Rows from block 3 of a small image classifier, named by matrix and row number. Rows with one number within an expert belong to one neuron, the router's apart. Each number is 128 + 24 x the weight over its row's rms, rounded and kept within 0 to 255. All counts start at 0. Numbers have three digits each.
After each expert's rows are labels from the 100 images, of 14848, where the router gives the expert most weight on average: "responds to" is what is common among them. Only what is clearly more common there than usual is listed. The data: renderings of 100 made-up gadgets, each built of a few solids, in any pose.
# router: slot weights (model.blocks.3.mlp.router.weight, 32x256, trained with AdamW), inputs 86-171
# up: expert up (model.blocks.3.mlp.up, 16x256x256), inputs 86-171
# down: expert down (model.blocks.3.mlp.down, 16x256x256, transposed), outputs 86-171

# expert 2
router.4:119148156063113136152096143136143106159133133144123140120124103132154152163093089148137110118139150161098175105160123096117097143112143120162136132151170134120159122088119154142150122130071134102116115150072138082154133099141138115106097111158093108115125157
router.5:123108132084137152121157101173108131126119094122128128133140172123126138130156103163112112110093128167132109157110099136123096149177102126131137114135155110110150096093141152105169127154131144068158121107123174121117154129151172144140104137095132169138149151
up.0:137144132077105129166111078144097118143130177150119143108114099136130151155115159137120139163078108106148122100131154160105162137143087181094170152106126108101108167098158121115125154128153131126146117137135099105135109139108164119130166183149114146148104135
down.0:186133109123110152141157103141130146139161133115156127129148123096130088115107121183165121111129133079131156161143131128124126108118145149120134153112141112093171098146126147114150087160151131095117140127118103158110107101097115134102117097157148091131136108
up.1:122096140120091121146139103141116127179096154156106156120123124095155115089151124116113123132114090135157124147106164152113130120106161172125140120152121132113111149077121133120186151150165133139069114106143137080179146128133131142137131114137084116127119087
down.1:129138115169127104139130113138132110153119111104146146149134111167112076112157130160150129102140109136096102097088098120131156127123165116139130175130144097134119117167117120142134117159115178130164156146125154160134094163122126109118141091168167145134110115
up.2:131133087140122135133093131119097085103191125115138117142126205112120115139114135064143121118164110122120118126110102108150138105108106132121137149106106151126137181147112102089110089144129108117151145147145103132151148125138117121129124126100096095117132122
down.2:135134118109137096141141115174119157168120132141096098144137117127141105134094134113135109137153121129115145179137091121091108172110145129139133164067107169139155122095168142163140140102145111128123167166147139125146123134142151128113131144139116137180129126
up.3:169109118179106089113141098059163114143095132134115124179157143141165109115117158113135149191136099151126111129120134105137132118137129134146153110182129149086082142123147119151113141110135076133101089142134171157149159090163166082141138125169136131165167130
down.3:164104137123107142139125134137092157107123149124111153116059141121054115118142121140095146125148098145107116142107092081160119124095109141112135115109149113128095120117119116094106093129159131117128110159147105126135124136089103124118116144185107138117107151
up.4:111127106107115130140147129118120108122143106169107138143114184134086129136135133122090105120152137129135117114147120161125104169103197129143127104164137125110124102112128109156104140153146110127133112149117095145071174126129153110185150173122109095131134131
down.4:104099084134134082082151114141105145111134114163136120168103145147145144085102126075105117118098104147130183121111136098150110132109107154155129121161115125159193124101150125146118139108166132105111139132144115092176094100132149131125094118152116116155158126
up.5:123129125117144123094165110136114086104113138152098082116127113110139121123126138148117109138104112117113120176104126132084143156131159089122119160140087132121157127155078137174149113090129144126131087125120127099129152110093091101139139157098123135136103137
down.5:082100143127111066153131120088159142105081145135151156202144117113107093091114134125108124138130085107089133173110139144130172110135112152135155104152125147102143115106133064145150112128135129122107147106105137121134135163144142153161141110131115117143124106
up.6:123144172143158152090097152183143121140119121120134133110124127115123146108174152122118158153104154106140119164102183085116122128073085120130095163129108144119137061148153139095145094110158132156149143165135077088134105155122102151111127150122086121124109124
down.6:118160134124132149152084131119163158171156115152111138093138116146136059113109151131154101100126134133115137147099156137175115125133129102149127080152129115099133148162090099126123136134118129129124141158149135152097080158127117104130150094111163137097143132
up.7:120159150139148136105140152089134149155119090188155177128127171139134117145082113113144099092085096167124157143117135175129147093078132108118120142107141122170119136136092144127148121115106115113089152140113124135134149145130109118119111122114142133113090083
down.7:145121094142131152133108104109120106149096110134095083128128145132161152117173083132127097158147133088093141126097170135160121128127126144078113121112139116145105171130136188112155133128113123130126128122155114100118148110136168109119175112124148110155134158
responds to: green

# expert 8
router.16:082157134138101107102149122153131115139161127118122168079135126135158127151122127152129145108164134119140108140164121145135130134100177150133150115089120083167102132132153153100158112138110104128069095088132090076107166122103129172137108088139141099139123138
router.17:098132118099151140172118133095115123123185136155163109102098095157149128095157098154129098081143136139127152104142134106132125156132134095112184137075148113154101105166143169111151143178102094081108127131103126111126167140132127112153090142124103130159112082
up.0:137124185109154147125191132185101130135120104137108078108117154128142157131119125145128144090135122151151135113136096140136112124100121161118126124105145131156132098155090103159111142139101131141135126126148100134132145108130137104078162138157138117108142110
down.0:107117073127100144130127102082169130140137083130133148104130121152100189143125113154126118125175127153139115107152120114149135125104132107096134121113164128165129120076141105095157126131124182085183097139145192102130147158159145070115133089144110184123137147
up.1:149102176116132108129125128138148138126093144170091118140136103118129142161144115129141126146110106105156124188156129118140145119099148128132123152126159108125139195123182099128122074104164138143131118134121157096179120064121150104146115118124084153178135120
down.1:098143107068126158119134134136084093113113126112116142156092133130187151123126100138122121158151160176161105151138131143081081127144156133122143110157174144105144101123128097116119125137143124124119170149145114080125104111108146142123125145167108117104145158
up.2:130144123138120134100138149149133152148111110146107132117102135121122160077170099123105138105088152133124136125118156093104091121136124121134111103183149150113082121118175142113098110116137122118155141160116108181112108143097189180141123080175161145108095124
down.2:076100141104159131139133125103138140106160144175127148123124195129099095150094141121137119137132140110103136103130090125123096091127108113169148127085089143097129139122126082108131120109131169150149148100124112152142186118149098131094101145125120123121129082
up.3:112155141112104154101088153172109111131117109089130128074101107124109143172132153125089174158148141128149157119127116124111060121143133137086129142132143105125093110138163124113092160127149134093110094109112130148099133150114147147119129134155128156124134134
down.3:121129138104113140120148190107122110140128135132088141087090130115105112148126082113140141162134112077110116171139164122146102150104084148149178173098114167107132116097165116121132133118106089107136141127163177119136101154134121112117133116169161082146127072
up.4:085116127148133128155164132117100118141155108120143122126140158132141113109143125095141156110106078138117122118117133157087134064104113159077125134152139120187153125128146128121126137128150109129132129123145123120119128161157164132185137156124120112150125085
down.4:134117133179168144141085137136138137145083161109130151156108113106128088158141186147118141121115093090120116124164127058127125131119119141095152156149161074117141122090100087121152157149132070112175090165151132118155119122125154093126109145118128138083127127
up.5:126153081172159114131118146105134125123136134119143124142120126187078144137126208131121076091135120100137108121133093119131109141141166080160129124103178141138130113115162100181137189125103141185108141125107121128110136150092092150122126128119126079128165113
down.5:150142136128124189164128136135112134095147108128125123118113129151110115087167157117103138129128127094170122112103141138132121176100144139105135163115096140159143113146136139139146093162158149080187142145130173134088144110106138075095128149102169108186140131
up.6:130151162147120118118139118172131126144141058129117071105118140081169141113113115149085156131103136132140141155102116119125130151133127131111092101148134131148105110134108140105111130133122149077122140186178110140089103141137123130164169087139145156145098123
down.6:132136110090118092141143159112095096141100151141107136157142144156105130126139113103102134168178133129132161136144137121110188159122113138117118114119131113158115107116132131085121120154119155147137094127125148115078137136093163139090092104103129100146112156
up.7:142118102111123091139113111088143133131130116135181158175124123094197133135152084150138137141137102160147128137171123126136113108109119151125115144108148131084126116059127150134148125108130176124095123138134124124130073127117145148121109143139124136171092093
down.7:146170142109140188139139152145144140137094109100095148156127102131149108131154097106159141090159093143121107111105139099149087155137153119112107107080124151157172119094110124151145150133130151134118120133126149125196099106100113133141129112119172115105194146
responds to: black

# expert 14
router.28:122153134102176118096151106143137126153195156135096123112108138139133147142163158089123095154151117106167160096097137116099142136170162141145142154117108112149161165144113155146161123126100133166083081134132089152145150132129144095156130144159137125099148149
router.29:153127167094134163108109149149096106124150141124127143086149104115101156107118125143136135123157100141110165149098141131135116154174111163128116159104088135155143130132148133130120128145108106148158096118164107116145152113136127148134082098130151111141099151
up.0:105132118120082152138118156151106146159136128124166125134093135130133137148145106172072157134116188105121110069163158138102118095137109116106138128152125139122163081097126153136144173139126145111120109127133129149109115109112137067104090152118122116151125119
down.0:175106147163167166085139131153158133151138102124165117135128107130134162136126111159138080108131073144160115113171141140174145144142104094122169151115098152149112137126156113140136096109112153107113143101129140155128175105116154118126149078137104136100128125
up.1:116090131155123156142115117120137161103157141162129128073149154124140143131140088123125148117135124093143096104130109145170133115142161141132148100157132141190124124126124141142119140158107146136133141101193107137102177090161106145142144098136158107166092126
down.1:133166163119108155168129159156117165119101133126153059143166123127160115094114127110172117106102137144092118134107124115083137151097160116105111124167114145096129113135120128155169130099154179135126153129113083136106114108141187129085132177064106144132144108
up.2:130130140119127124146134080163133138094154122138117117127140092133091118148138098127138130115140113111128130120152164120128102145144113135101113152140135141148134096136087113119186110116132159094132158136074127170115110177155137158126081099095112088142140135
down.2:142115166114134116161176108129144142101099090146149159131139166126132144112163151109133108141133102112148092116124101149134108123112110136119157142132107097127106151128135109155136117098165105140153143146139109116141140153119131159127113106158137135130115095
up.3:161118137163102165121147129144111180094099105169143167141121121106111141130166119168099085097129132138164109156133184124142078131143112137139135154159123130129129131165129124137137109140124131114140144125160155114173139130127110122167152155132128146157099160
down.3:104150145123136185127095114164165191138161087117128121152102141135122165116136126122129154143113158093170118132112091126121149120116121146144114137099142152145117112150119141121117146128149110132088163080152114133151143109161125155122151120171101144154126095
up.4:100089134113151133160088098167115147150164102163122149131163124138116121084138095098091158144159155122103158122123138159112126119092116148122203136147123132140160125056147139144136131089087139088109130097122069133151146161143138169151108118155111114113142122
down.4:115124147109084113147113122152127146136116135133146142100118105162144120157067110119160127134096132120144154108115148156128136096111105108173134143134106137151131100150090173143100119136087127160133188126125139091161134144084109128135160161159147111097116091
up.5:151119140122135094142144137107140099120087127174140129092153105153115132116119095145163091129100129136130165118109139144157150118146128109130142116156109120138091086163168118156104131127110110117148123090105052145145143159119110125177074142149194121162098171
down.5:127167134148132143138177148024108144127099123142100119113134095083148128122103120119175114119137153125129142151097122106112133114131104146168144129061095109123108140147106122140129140094122157112104104123157076181172084133110097138153107143164144151110081137
up.6:137149144144168131159135103129159139125169132125120136068136137111096108130150118133112121143100149106094148139115132129070152100104123093144148131108112080169145176126128145120142099119126120137142103135116123104151134133160144126171107155136115151113100135
down.6:142108187164116125128136088161115126122105117092159122132147105147142111190116168127130105126142141114121117159111122134147112125131164109118116146148134148147135092120109145132146120129096173155154145160142108156102145156084113133146118111108119139148104128
up.7:155067136154139125131120088140113145064189108111127164099114147121128111149159103118106102132118135074148115107132143114111171143114098105103116146155109133128125112116119160163119172083168138102131128172123129135164118146121132114137127123148157134141139178
down.7:134113168120106154107155065144124110077125121137136103119131166121131110138110119142158139146159117139124149120140162109126184060142105098122128146151114103123118123100119080134119154160155127086108124120112150114112136135092167158150146151124112114179124078
responds to: blue; teal

# expert 7
router.14:107164151105140108138117113129083139137159170110102158098146149106129152132145155118135165164127110139106180135164117138087128139120106123141146137133171141073110112145118114091102106110138098092118101105093143156109109131074178156115145125106095141139152133
router.15:173116157118149168133146102122133104151134121144174131116173119100145099180132086140167139135134093126163170178149113156084146138104167154169168093161120087153145144111154135117157129149152116102115144121137124119122180098127128141148098140082138113156129158
up.0:130143136143153121137144155132178089103114116139127164155178150140118132086122123114116110102117158113152142099129184133131082190137121139134141163156121133106119127103100113182137165091129123084141092139064141109124142111094141099138142134115162120099107102
down.0:134145115114170129150140148130151130106119096068132104160104104087133140115152108132169116117114122141128136140141129127114138157174157148137111127106071163134144121135141121112149142122119129118161113113121096134086163116119081159113140080111121132138115102
up.1:149104114180143126088137121139119135125127150073129146140138140171136124077097094108113144134096139123133117138131097153170157100111111105139128106087128162147202179152137121129148144154117120124134098119154142127116142147138129089167135160143137124073148105
down.1:114143097127137112121129135113106099121135112149136132096126085154140140085136131122129142131154108131158127117118169167176083133099153118161120105173119159124134112142093175090119117119101061170162113107142187194125091114169110100178151118089117098112157133
up.2:155134130146111144163123131114079159154161112139126131118119153083133135119156113133140116141125104141141124111153118126144097110149126127099130091117127106137152142114110135130122099109167165134120146098111083175136130144159148112142116114133106111130152145
down.2:099142129115147123089095113098159180133142118111144134113120141121118103141078092074139142166138177149084124140117079148085145084108139120145143152143153109130125136121160127096100113138085130112122137158115158096119122118110135125099091106137131158108137105
up.3:127147181134126134176115106088153113118158123124169087162193097145146122140119162117133098171122114123094111089131111192061117119174122133129124111126102174140128143142138142117159134163118092087153117124127138128099114088109106122139134154157125095112163052
down.3:148120131144133132140095104143158115133128127092127108113115060109122098065141117103141112140132131144107070077136141140133132128100142126146108104139110136136125203151113124123111093143137126148151143108114101097124134134117140112154111135125139133141106152
up.4:123141163144127150108169139122113151161137115102142144154116081149136099096100112123143085149125163143127132144172124100158119134117116133139113138162115157165133135123133092120106087128147120125117128129113113144096088150157136159118167143150143106122095131
down.4:146142145156148125105077123125128174157132117165129149134160128122185169139128091084166138183139106125102148103156119154093132177129110123121106097106122117146130108122132119139134126135163148100127063114116094124117135119117102095128139154133152128112128134
up.5:146139126113159101058114150191124149123112108084083122119161088144103130091109144134175127104136147113159110152119100104130153129128137111157145146153093140110114107122150150112123106120132074135128152133155115111103088118095157132155127144192107127101120133
down.5:092129087125107120122140134087129166142118156123119131127096151135128120108142118151104125124142119140115142141099137118129121137132115125100154134182100096139123138140126096129147115119138160141095129196117103148130136192173109107108118144107147114125114156
up.6:114155104170159122138140120138133111125137125104165105116113121131097122082125147120075147144087149119137145080100142166117067111123127149160121100140162166150132105148136133128099159179150097154138148167098103115104163159160126110088140100141122142129121101
down.6:137122081107149147116140160150141117145154117095135145153159143124119102137109113109093132121121135134141155146124089147101120123150160148123114184108105129111103119134111121141107102134146116089101108139114112107141136080134124158147096111132111124104132119
up.7:138111098135167159139085169120128169136110175131110112149169152102137127160073174144145146134143122104109139153096119144111117168109127143144123116106137123117151099164140125194107175127151139092131139133130131175127111119143138108093094121137098100081137114
down.7:111155117144127124139126145122137165101174130124084129122131109134094197105106149118130081162094129146108126054117152169122127201130134119142119154108115143154163151128148135087106098143170109124134148144099109125156118093130133136141104147109148130157115131
responds to: brown

# expert 9
router.18:120137172125064162158141115095149163114111094091113113159144086109100095138113151127156134144133108146144161167134146163138123123139107098178137108134107119116117069145159104116162141165132149094132140132140129155119167091152148089122149154134120139115096128
router.19:118148183120108146120099158163120126143138109090125068108126099109095123157094139116113166146145092138161113142147131150151115136168110115170134132156148155159124103156100136125129151131115142106136109126119092146172148110116122109099111157098108140127068122
up.0:142116151137136157091121123091109139136181150136113128166145086137125129103119129101158113109160122152112180127141176149096152131112147122115112095078130104108108118121121120130141135121134126155101123105129081129091119100169152074134169124156100093118132139
down.0:177136096090114117149147133130156127135105149144145127133118125143159122107164148130179121102098150099160113134164135187103086091166106131132130157133156160163119109120114120163134148131132112150112137128137169120163147118156112145160141109135154116125133085
up.1:142139153130148087116109130111121114090173096139157132128156105132143116149146137140126128150145125143151084115166136108145103126140119119159156150102122132123085118106110136111127108141140153115125135177099146080109149102149144137131151146114160091174105115
down.1:100155092119148143089098125127088138114112097148120140137126116124144122153098147157126138109118124158156124128132131143099144156138113156096120150191091129145149167163123109149159162170068094120115091131117144150139150114136143162161094138122118154085077107
up.2:151157126155126099134124134111161118113114151104086133142102095103174093116123134157094143145202116128159111165140147134146100111089123120145144094144191144158115148127117131139111130108171127113192129181131136149134118126122130118116093161139106141149146149
down.2:122156137129097130172103152122102153120113053138097092127093143163146100148155169107116127152157175125118082164134140117149140121142097129142088110111108148106139143165110104145092097142115146151156100133162143160114157148113103121171113151179142138139116148
up.3:158123112148148122158126107159094108128091145142171121086095147139144126118139054125123129119117119175111125154168136092110139204132121133130113122149131138112143113113064144138131122081145142099132120062172128110168118140159128177156129072118134117127136152
down.3:142124133126161143159158156132120161164129147131105113093112128149104129126122097131154133129137136090133181108146156125160129096146112144104140118097079109111156135175129154129147142118172125120158162110092147145165124077131155127109122103155136111130074172
up.4:149119118146101150136143178126094141114097124152141131133106162106133104118101154102109111115094093112135123120126130172114143161134141122083173134144124112156146157157130152191138145158092104150143155114129142093124135143132165147147121124137142124132143158
down.4:081124141139137141118120101134098153123161169143126161152148149135070126144164111078135142123114137135115127112152143115186096135095118126151095106141100149132141152156138169117139138085176151134100174112110114123106099135129128112125159137128123149147103168
up.5:122120127132151133130137097138095142147127147166127116145120129135105133118124153078156115083101142131144125122202143139122143153111123096117127185139117093103110137121119124088074147118099168172139135137158123136141098132127094132071182134156111120142110100
down.5:185070142132095141113134095121145110134127097112129127170112124103102127131092110149095075136130097116116154118151138140124121098154110112097185120126123164115143104107137092145148121131117132117135138128118141110111131098184107157162123162111101096162133110
up.6:125105154159103068157155106105118100139127084141130146168162127145162163106150134133147163112109136110121105119119108107160119127116130166139164100135110166105114149082170132119121094117113139129096103151131141165151120091145119093106136141133136098146130116
down.6:154117108105158107129064105130138108097135142111115151153147169136140095116134149140126148086104085124115127126174138123131123149148160126126142098118097133111158146127099110134118124148099190153124134110119150110129135135142107134154137130151189171150081160
up.7:131109170114112125122090145131120100169154144126128095144096098166126113143168131135104141142113158096139132168138165144104129119107110089122132146121152166163131123100144117142136134112143150115160113143119104107120140109134070136110142119127124142121128117
down.7:152140148164140139125137109137108131126076110104085114113120129078119076159156134096116143136137111143106101161090119136136115092118164121150130130134143127144177103131131137159175095129105113176095126142133141119122140130117103118121111152108065126118165103
responds to: red

# expert 11
router.22:137092095081152149127104173167122120126150078157136103129100116123133139141160104121090141158148114149178138149131093124138144105090129095129170132166143132163126125100153148128150157155143148133080132168087127087159156148140164147161099134086097126123112132
router.23:186120108151118136187095141135089152121095131151157119105130173128109125156125120128097142131124168112132115131122112157106149106151141136128175116118134108092146157071117105105146101122111148111101123152140116095138163110097131135135139096089159094161114087
up.0:174163144147114150111110129106118125106094130130128146113165093111141121163133162083125182100149132137145175138148129106135107095136164151137160138120121117100127113107088133126124186106096133131082091141178156118144105144130172086105187138173139179141128185
down.0:087156109129113116157131116118150123144115120146121122086115180151123153154082079133141135130152145119108125140152161125145120113146120157124139094116091140140103102094154131177130122131160131141114138099114112122115103138155124147135114124164172153148128129
up.1:084127159115122131130122168093115118093126162105068088126099153098173137164148134122107153127098126132115120139165139118121134143128092128123115079096158144144137105140104163115096124127163116168136100138166132093118149119154127143138126076150168166201101116
down.1:089140156149129143179107095101115145126134154096122098163176125098132117104139143110182144132113083114154111151094116106089124101121102117146118131099151115134094124147148099114087121124129078136097134099109090113114094092096114150110136110134138126172130143
up.2:118123141136175127160127152133055100079123155103140126120134110140117149156142135068131128129130120089106159099145172150153181092104128095093144130124097086130100093108126154101131171119186116151124089097157121125156105139159150116135137135122126106104157116
down.2:126128116103114127132128106120129124149137110110147132114126135090153128132119165168112105139123091126143152144124087147132137101176140123151112116133078099153155136125107117117113125138169103109149139156171087135128154132128136137108140157133144089079125134
up.3:121142145097132139144159171134096125110126138120079135141148130156143134094120094179128125143131121126091089124111107170117112173119179134148184123154115134136120104131127101155123100138147115100138145110075134118114144098111123134094098124131156131153125110
down.3:134084123133137111126119085133118140078133094141197110141134112082131136129119107141114152128109121143113121089122123170145122151108198170106090131102099176116144114165084155135118141122109171120132171140103114139091109131143141154138176108100135147137140123
up.4:128120125166131170105115099121119146116147125131105113170136077191160183144133160115107109134158074137110118135125162150103143170146116119117110086148148108092126162114150151125127140140164129154151139182131130129143093173117140151125111125153139178100131149
down.4:109126151093094092141153118089165145104127098122121121112142116129188155086114116141160116108147120119132152138113112117125137117119129139159118180125094109163100139139115115118146131109126130125137118122141160056094133117109115121164136122154102142086120138
up.5:106134162145064093074127106137136108139162105139127137136151122120172130146154179100111155114145144074128125113121109091103109153119119142136121116123134181194125126126109135123117143128138149167105117097115117130136118101147108122121130117146137152146133147
down.5:124142130119078125125127090158146156142146152115120121135116154118137155111118138114124197138125160078085121102141150118137099116125098165119150141124144117159142120156162146108147129106121095130130173122170120128143145119112100145136147122163097161114113103
up.6:113132127111133109158141121173104158096135147130132148118105147106147158139162114134081106081114135098163144205108133134125144144122082097110151114166119107107132127121118168106135123111124118103139105155150087109145148154165096106135093141123131105149114151
down.6:162082140162129121109104144151140165132049143144141106118120158095135115132139146095132075139105119113126152124142085133163119159095135113159123136144109150083144100116130105120094177111093122106142148105164149156124155127155114130100141097098153154118115120
up.7:123116156147119131096096122180090148129140162135111137122150137130111100099091149130158072118143138119154122168089125107122133167142095111093165118149087160117175116115126102119121132042127159111159125117111158113133122109143113160110117148139181160115156110
down.7:102163124141104110125118156162095119080084159169145123127148165129130145136150156106109114105171135165138130139187087164134146123079138136115115094142181129104188088142122127131141161128116173151111147143146157105143146126116113090156112169141187123146096115
responds to: metallic; white; grey

# expert 0
router.0:150103166124148124147146118122093142165172151103144161136168156104135116146128157107107136141152154117134113155121175150085128108131115158163113122131090105095142122120112122092143107139151145151128161092091136156104143128084065130142160132152100117139092137
router.1:131091131107111148093096109159143154118111096108119132123155104102140141153110161153148117146143166116133145166162159167140119113160096146153086131129112119118093084120080111112102124142117131091126149108092139170097147142130078094133157174141131161135162136
up.0:150127164145126127118094123104138133131134121134107112083126137127122057162137149087158117169159151177138127147146145159118104137132136121159114146138110133162094106158111133136081136078128095090142131127131127117133071149076146086114121138149163130094100193
down.0:122166140145121140073145163120118133121136137136101105185130157125141146112160079106121092104102129115115119150126126114136140130099109115088129122122136154139171128098124138149108146150146112064132092147111102113106171161102120141135111121158149159157109135
up.1:146124088162140113117139163146116095130100079120130128150139120112087120133110105126128146103095078167138110129168132120110130133137123142125129093145123107144085096112130099127098140097116136146126145058110113109127130095151140138107112135120148134110127151
down.1:120130168114111145136150111136084174115105152147167104151072114146131099120111137136141102083140150135125129110143099148105134100133115125097129141130116119116134139119130114135104174124106153163136112133106117136139105158146137116166174143159104125136184109
up.2:143119118133168125137115130136103126120122119126143117136143136112121145146111110141151138137111102116171150101155147153108165161139106123139139131116151125123185121156146123075116146112122145133139062124156157156127129110152142116139151128122137130194148111
down.2:164150114109095119128134150115137138122153115118119168151147150131134115104125126111137108142103131123105117121120159087175135149080083134101136117147165144131125118072131143152089101079109131170152112121114149105125113157177101120150114143126102140120110111
up.3:107107128108085137127155140157082151151134128110116141118114115135118167113115138120103181112128144121117120114111130161126127156145124092161128137160138084104131092079110142146148132115149104152168130099134101104157123171108125149172145189109127131153152156
down.3:140115153109170164129134154116123176123125202157115139159121196115115091169136099132115123084146142083113131108154099095107084178086137153116122128142160156131152186100163153139117141141132096148108084097113106140120124142131130106102130168126109126150159156
up.4:135097179075128127168115135153114133149123118145128138153126113136139160096137150125112138092135122156195127107124141111133155075127141125103134121130117103096149150109107128143107156124115145140127072112152153093150153132087142119103105103151139178147131147
down.4:133092145090175126132082151119131099144089161131062134174139166162146114115106126129173150104096163109119130136095131123139086125074108093100111134150137154171167116151178165097151125105144115146125128150115137129092130137166131120158154147118158106111124140
up.5:101142140146151116120140104139109131116133151123139147126150093098128117141130093072146119134109105116105175144153132082132161133143089126111099107108101065131099147133131156140152128143112119142148146134131128125115154192164120098116110132177132117105165168
down.5:121141128133105115072141122113130132139117109112184149141105145148136170131074137100098138101097121135152107090121146125110135078139153148138131077113106133129154110124162104145116104142127133128141077126118140132155060137131163147089140144105142100099126085
up.6:061111139090104103142123112135123180090102144118080148128132158126092114126130116142124173176176142128125135141126122098108137154136125157106116168144137109126138113135119129126114151115106138141124169173117148179155160126129113129138143124145121141124107139
down.6:125156130194153137107133149141152122155121156147134160100090170096146111128128114124108140131109136133170150138092120110114166161104115123117130097175107146109168162098138143098111158159156091161096138161129094162123128115116127115150144134158097159176096137
up.7:104132142088127089169105126111135108151135089140144098181118091141103086139119130156129153125148135123163117137100122148114156120195147103123132111121127131135160107154115139143115103128151130115140161102121094156131138139137132133161135097136123106096155108
down.7:113121125121124130086101126109086124117141134119118150111151140123131160140153115127106091134139149119118201146125136165162169125085111134130132129079140125145170110120132105143108165136113108116134132123174118154101129146136144104115089124127165167175147128
responds to: blue

# expert 6
router.12:122139159131148136188131116113097152133126111094163125127106147156158167155163102104147115107152148087142088116111111111146117135116156159143154145121151161151107154099115107163133133139143149104169114159147136145164147090102158110089140131089151089149153142
router.13:124125113120139121134086186149171148151148145108114127140146081157131107105134113094139128161161095121165144136145197147110134080087141116169182153145093123150072116117166103138126154103100130146096162138104112115162079123098130098124117143146132078115116101
up.0:097089155141136088122161083163177088102146163119048126138147110104159136108127155127174130161110120132139169099108090144131144128140133098155147108094131142126119106124100147131116099144115125113145149156090130140132163124115176200109090145144165148137168105
down.0:109094119130124127138095115152079119132092140090172111171174144138092136075112125120096138129127170154097164118074194108115131122150141113087079147130157183156107196174124106141127140120115139136132128121114097128164096138132109126120139113133133137119104120
up.1:080071150147112140163147179124130126116164150119130147118137094168160127148108146133146132173102136130117107126129169133110119125097075126114152133132117120140090113176188121115123142156124157101159124099117103124137180106175098116153129102124096146137127091
down.1:138139125143158135145126105125118107125116123109105183149146130118149113120100107121156167133108110087124148115137125152135177139142110124142181140148131125146120130136151125095095140124116117103144138117109120123123104168130110104107107146123126173151087177
up.2:113140165112133117134128120125130153119106107125093146126142108132127124141148158117095088147131176144136085149161142111091180145134103122086114135132143123158148131126143097190143126122104141149145081108124129116090140152118122116126149149157128140138128144
down.2:144147115099146120143085129133138147115138147111132116139104136118119160092090117102119154172122137100093177146064120139153117181151134137151139139122153157143184131096144118153102133111179118085106140107169118172121108072108132132096142104092094125131126123
up.3:139128141118113160111135137113102124123109124109112140134135100108187116147153145153112132131165138129148090124151102106102140114132135088112098085119097120130132102154085134104130124113110154143190096137172161111122133138149156140100106128138115135119130105
down.3:112165167169138116169120109136173134129134103098149117146152143126114175153140177132141110114146178136139141131099133163147117100117158115125097112175149140116122124120127110141091109134132111097145114173113147101131109116080102110098097187151170102097123154
up.4:116074130171134140129121104133117149123113114146126144141100099167122147133142137173134132146142125131131128121149145151158119118106149129097130150111118152103117112095138148136120103132104121130145092110118130149131137113165128136112160100086165176121130062
down.4:160120141096110149134141142150124169105157099140156137139129119115150133134123133108148113103078147072164143137171130148127131139103079166181087091095128113093125149079102110162143164196086142144122148117122119134148135169116105114094138126116137133103103139
up.5:138121105151126125108145121133141106142135092147091113104110082142133131096118075142103154118132146113160161119118136175123139131169098157137129147110134125110117137126149144136106095157146102106163138155157151102130086136127101163100127132144136135134124114
down.5:130090200129159104118096142102120110160146110145157133150131142174117104082107150098073127172102095137119138103111165148113126136134107139188117087175131117134155124156123134132075140137168141122076104087091125126103091117129145150139110100145144123145132077
up.6:098115144147149122087117136132152139152102148122095151111122112114125080143105127181116132083168106120086129111077142135118171170122172113117138154131126095118125113134093150154133160146084140106144114133196106106135108115138138156158090097107160142107168123
down.6:135133102152152142117157183170124137141148160133168078131166150151148119117104148172139150161117130131167171116141133123156114120157108132135116113129129136135113140172120100123100107083136133127145121108091109137116156100130140162089128123118103088143131118
up.7:096161112140106087120145140155189149185146111114099111134156072135165110139127096141127108102077101129154148135107147168136143138117106142059138122119136134122121125129102124117119113087154147124146075163100142153162114141143109134107115138136145122126107088
down.7:121116144122110167139124143138156086117109131113106147153182123121126146085127158167139137129104148119123180163124165093148121129112106100093112116156160152164122118113147158110142132105136135097143142149145102140110081142141168108167126097119185126148122153
responds to: purple; pink